config.toml
model = "sound classifier"
dataset = "two synthetic voices taking turns or overlapping, over music, noise or silence"
train_examples = 26041
spec_augment = true
win_length = 512
fused_qkv = false
qk_norm = false
moe = "top_k"
num_experts = 8
experts_per_token = 2
shared_expert = false
residual_init = "none"
muon_scale = "match_rms_adamw"
steps = 15400
batch_size = 128
Rows from block 4 of a small sound classifier, named by matrix and row number. Rows with one number belong to one neuron. Each number is 128 + 32 x the weight over its row's rms, rounded and kept within 0 to 255. All counts start at 0. Numbers have three digits each. After the name is the row's rms in percent of the matrix's.
After each neuron's rows are labels from the 100 clips, of 14976, where the neuron reaches its highest value: "loudest" is the band of the loudest frequency at the time of the peak. Only what is clearly more common there than usual is listed. The data: two synthetic voices taking turns or overlapping, over music, noise or silence. In brackets: how many of the 100, against the usual share in percent.
# fc1: MLP up (model.blocks.4.mlp.fc1.weight, 1024x256), inputs 0-63
# fc2: MLP down (model.blocks.4.mlp.fc2.weight, 256x1024, transposed), outputs 0-63

fc1.730 121:084121087185099131192084124143058125159164107098108106116089137147146095156104109196177122120140150100087185105065111112131117122139182136125136084142110115126140153067129163106151203154147148
fc2.730 125:159124151077163096165135071154132056212085149184127146121162123132094173097143134105075087168150141149182128161128123168154142070139144133184109161101143128098101153187133110100118113129139097
loudest: 500 to 1000 Hz (76 vs 23.1)

fc1.139 129:112138114116102100076151110096190098117166150150127108122185149138144125136074190155153149173144127169107101128099095085072083178092144090125146150129148162128153147154117169099039144148104146
fc2.139 119:158200175127186163161154089129093136109146095100134106153114097170147129161148137121150135088106138074125153143154104186119173128129146068146086109104184171126076174080136131190167151121164110
loudest: 2000 to 4000 Hz (26 vs 5.4)

fc1.393 068:071132104130078130158103111070160133176107087131154176086103138142128202117134127069110100115132127112199148082156140097137132140108077117106132115140120147120149155190168096134097133086142115
fc2.393 068:115126099117187109091110090103130099167121120134148096134147101157141129149161160115108194098152110114167123092145147104086126111149097102162163140114104127151099132041091109170063145133115165
loudest: 500 to 1000 Hz (50 vs 23.1)

fc1.551 064:111161116145101102117108158123155137078102099114032094134197146142143115170154079047110156146096187104133075137129106107214152095110116122113136090099145091111066119190103144100175134152159071
fc2.551 068:185150147139123178082098151084130099108107110135165141201101152110067148118105163143146176179110165155135118126135144083135087155117137114131232113075192092113112126126120110095130114074110116
loudest: 2000 to 4000 Hz (25 vs 5.4)

fc1.453 134:150199090164085126103087162127082093135082140124161116138203183136124070081139111086130108102176105121101152091133061137223103092170166098137125071165130164111141070132093152086101076144126142
fc2.453 137:126083138151099129074125141113141151152135091144133155115112138157133124187088127187118099160144110123166114120099158091091131110064119162103123159140128156128150163124166132132200091121111174
loudest: 1000 to 2000 Hz (33 vs 5.3)

fc1.526 130:058122130135135192090202155119097175119130113152150123110103140151131123119090103107097096138127123135093175074093088140111189077151180134147140071126067175162166170214096068159146146167099173
fc2.526 128:158169104170128134171103143127145095151112113092124167119098124121115132138160133188121074152103194155142127162194142126172110134126122137152092155184141133154131098120124156133128144109150131
loudest: 500 to 1000 Hz (49 vs 23.1)

fc1.11 127:155195107163138102168109104107122130196165067138101086100141102182096162135165142131052087106159146211136126138180100176183089134050127107119036116126139134150112180124136155075128124117108148
fc2.11 129:110104128171101151068165130155164140137091134118114178102089138146087087116131147090185206101116141104130133120061131157122144129108113169115134141159161131154159124071172180171146126119110151
loudest: 500 to 1000 Hz (52 vs 23.1)

fc1.267 109:098152146095127136143137131089147114108113104124144114147099146173092122127141151135148072162126123141167150180178115093110091134163074092103132099121125180117116103129137168164104079150098102
fc2.267 105:183124190155119128098138138173152117109142113120111116084246086105130153147153134149114194130087116099169131102088086121116166091135118143160081124156136184131189118105061079074119180116125151
loudest: 1000 to 2000 Hz (27 vs 5.3)

fc1.664 129:154094157102174124087117096131122145102134144191197125140154125130119185113192109113119099187088101115125169124085070152087135064126118180085113106074149079147110171170167140116175179175107123
fc2.664 137:162097155118145133080131118078095146141136155154139155188200122176114180116061132110140152073121137139109117166137141086187128140092115090156103202107094082094125075173141074157106144104125104
loudest: 500 to 1000 Hz (49 vs 23.1)

fc1.46 113:135138074135172142137130152103097132123150121181126138118150164189132085167135131092140066036135147151139102172068137093098144128103076100118114114112150174160137133127159126133069111149116123
fc2.46 114:126153166125130122137146049094076167143062144094190110135136180115125097134147114108124181120131133129171122123109126110134052092141180135100206135138162152060077217083116067112142157060136112
loudest: 500 to 1000 Hz (54 vs 23.1)

fc1.489 088:073136141141102164168103116093136151153113145146119136132061084078076195148155093160149097117064149148184140203129108114124160112079075112111124077145109087177101120126142143116145144123139104
fc2.489 086:131086144111127073129123110099063151074132100137173182167146118119144081142106107112141069135127130142122168068192098140121144122114176134095165125095118146149116101123129139139105172121134100
loudest: 4000 to 8000 Hz (30 vs 8.6)

fc1.143 136:219156185148084082123121114126183133126098121105099182124203103117194131145135117119142148132102078147179112182150157126192147151096128079123127109126154159148114139182118223076104155145154115
fc2.143 141:137118087115140192119154149102170106165107097165173147162187104123089089140106113098074079155165152134122171101131101136167158110172106147114124125071114130149050101111131117055124117156103061
loudest: 2000 to 4000 Hz (31 vs 5.4); 4000 to 8000 Hz (29 vs 8.6)

fc1.468 117:131162119097116090131128126148167097134121113130168094116088146079122179139143171128102147155143132163146098120090095103102098099143172155165097152142128167090180138091191113143094147125170169
fc2.468 114:118187112138145149108176132182094091149110124137083121080122120167126102115057136099111148148170151146127123166120158125138155116152122200133071112185218125125133125094158160111156101120113135
loudest: 500 to 1000 Hz (48 vs 23.1)

fc1.110 093:123136182110135124154123144119090102091074184158137104094112127148152186090112117097104137136097170144133100119101098104096122099157109142128143207206097169130150105154098151125135162120070183
fc2.110 099:142168114089122086130086155102056153123224140083178140163155175115139083121135134134118117092123148122125136132164182147122163127097149057135098132139106098054184092094111149117114103173140088
loudest: 4000 to 8000 Hz (38 vs 8.6)

fc1.131 095:134169086105106142163136143159091133061123113155120140145161158157100101113128119137138097075108133157133145164128100145123205088156167070097094128172135173140159119137160119121041104143170162
fc2.131 092:131138146131078097126110131117120160132107104107110058170141142128154109182191115073087123103112100144146132124084046123181097104171130145110105106101114100119169161124136177097157125160164109
loudest: 1000 to 2000 Hz (27 vs 5.3)

fc1.714 130:139177162131144129099140113142141087143150140179105122106135122117190102161118141110106102146129141117100107111175134114186106126131140114117103093109117139127122111180070129123162137133186106
fc2.714 115:118145106109103128125091168142143141152069187082165180137151147143151111095130108111122164166072105145174160072151121108087097144132023113142113149121122139126106169139155141076130181079140156
loudest: 1000 to 2000 Hz (29 vs 5.3)

fc1.493 105:125100100119129111108163103140120126132101111192137117123133124147136081144103136115179162117128100165108148116125120190152144159093087130108090080083117132133148165113147156157160083144085127
fc2.493 100:108129131100086110188037099110169111125149175139128105145078080198175233156085115170107147158094098111174094142155132105169079145070129083141092097159087085118177061136132099197125096155082172
loudest: 500 to 1000 Hz (51 vs 23.1)

fc1.100 055:120134139113112171135127166198159107111128190139163131191066145060112115151133138135094145124146138147132073132142104086117177097146154145154154152122127092130143155166145110144146117130159149
fc2.100 052:059156100169168155102120170126142103055113071115148109101175150080146142098165105132145101087166106158135162124095218139151151143119149108105118105165113150159103179104078168097106133157083138
loudest: 500 to 1000 Hz (47 vs 23.1)

fc1.753 063:114157114119131105164108130069123109094117086126142195096172060155167117082122083107169132148113124170133081125091175150136135158122203138155149178108123143138125152123093222151088107112098091
fc2.753 062:067115100133133128159120108121111187106165110133139134136075074077108144167136118188133138122075193181084142115110142137173159041149172079158107130150131175107123164086121079160125108093120131
loudest: 2000 to 4000 Hz (25 vs 5.4)

fc1.10 103:110125092099143165081140059100133110142150088144084095147162050146121076151137131046102130067108094135150122192145215181112184161109109143127165187150092153110152110099112114092125125110051107
fc2.10 104:153097151140146109098174085104158147186149161092162116073173157110100115205114139165156113186122150164138171138109109152119063129155161095121139125109185103132137174163119080118139149106146128
loudest: 250 to 500 Hz (53 vs 26.2)

fc1.375 101:108121125127104084161095070208061124141160127083127140194139099151167103112109164102165097148186101168167114178097175094121164173081116142164142122103135128182095153149104111102203094124147168
fc2.375 102:134140125158115116153116136113115177071107133126119118108156127115082147146128129141096098145140167127150123048118064160135162134108161115111109165120141143112187139211120141172152091100131145
loudest: 4000 to 8000 Hz (28 vs 8.6)

fc1.336 060:109204106114137198087110167133067151110126147138138121186116165145176148097108121097106120091088124149147130138104135158141050112162123103081144101162086097174141120074168121116134132146109102
fc2.336 062:111104143207114063143156109106153124056125121122132133123154115132096110132175100160138132155138101118101133149163174105067135090144101172148158126102148165103164084117174149104140127159134162
loudest: 4000 to 8000 Hz (27 vs 8.6)

fc1.148 141:059124158164168130147161136093077133149117106096114122211092083128117092098084160102130105136164142171150059120144127105152192123071181149138123104135130149125147109079074066188152172156115114
fc2.148 143:131093155128154143110025124117152100133110130107143128034140126102135160122134130140191127209125123120160162158141179121132149063181121059133096134164105078084098146121129211170119119151136141
loudest: 500 to 1000 Hz (48 vs 23.1)

fc1.317 041:150124148163113150108132134101061169123163057177122114117083143175168138118093169122178141174149154082080103074104177165101123103144109113095155118102173136151083178107105194145173137082074117
fc2.317 045:152133163183161089137121125132140193144161164094092173133100110155113113141068081141238085154088176170144152177170160197082141128152153098083109160065027143091148173102121053169128177101104120
loudest: 500 to 1000 Hz (51 vs 23.1)

fc1.19 132:137157144172147151101088170130117155139149134111137134155054206161072143116127141153119145129143156141154141156129141059171111134080114087128072113145110107113122074101137084105146131117129088
fc2.19 123:118118115081051092112172085157112149131085083156191181076086157156098153192145144154138111125165106106135155117196104077161126139151094130173218075174165163073112123141114101184187135131102194
loudest: 500 to 1000 Hz (58 vs 23.1)

fc1.398 052:157059155126093106157076114114178110136203055073087090099100123081116166087123165173179120147119166184087152151139151129145131100173088122149093159112158165140125143121166114134085161070105126
fc2.398 052:178123114060171113104140175118058118133140134140125084125187138130120120107089149138123156139145092149160174108145098143084086143151145143082106109026085124144111180136194132139178090074174132
loudest: 500 to 1000 Hz (79 vs 23.1)

fc1.625 102:065125138118054166154102160143149141154198058172117107144140120071103076106153136165172074155111171135121118148145092082100109070161141121108059147170164119131166171129119138124105080161172151
fc2.625 101:082132224133179148099165095159168120147125142113088155096147130147128116117143138133004124135139140129118085150112125152113140063127144180114129151128109107140124120167183119139130184109105115
loudest: 2000 to 4000 Hz (29 vs 5.4)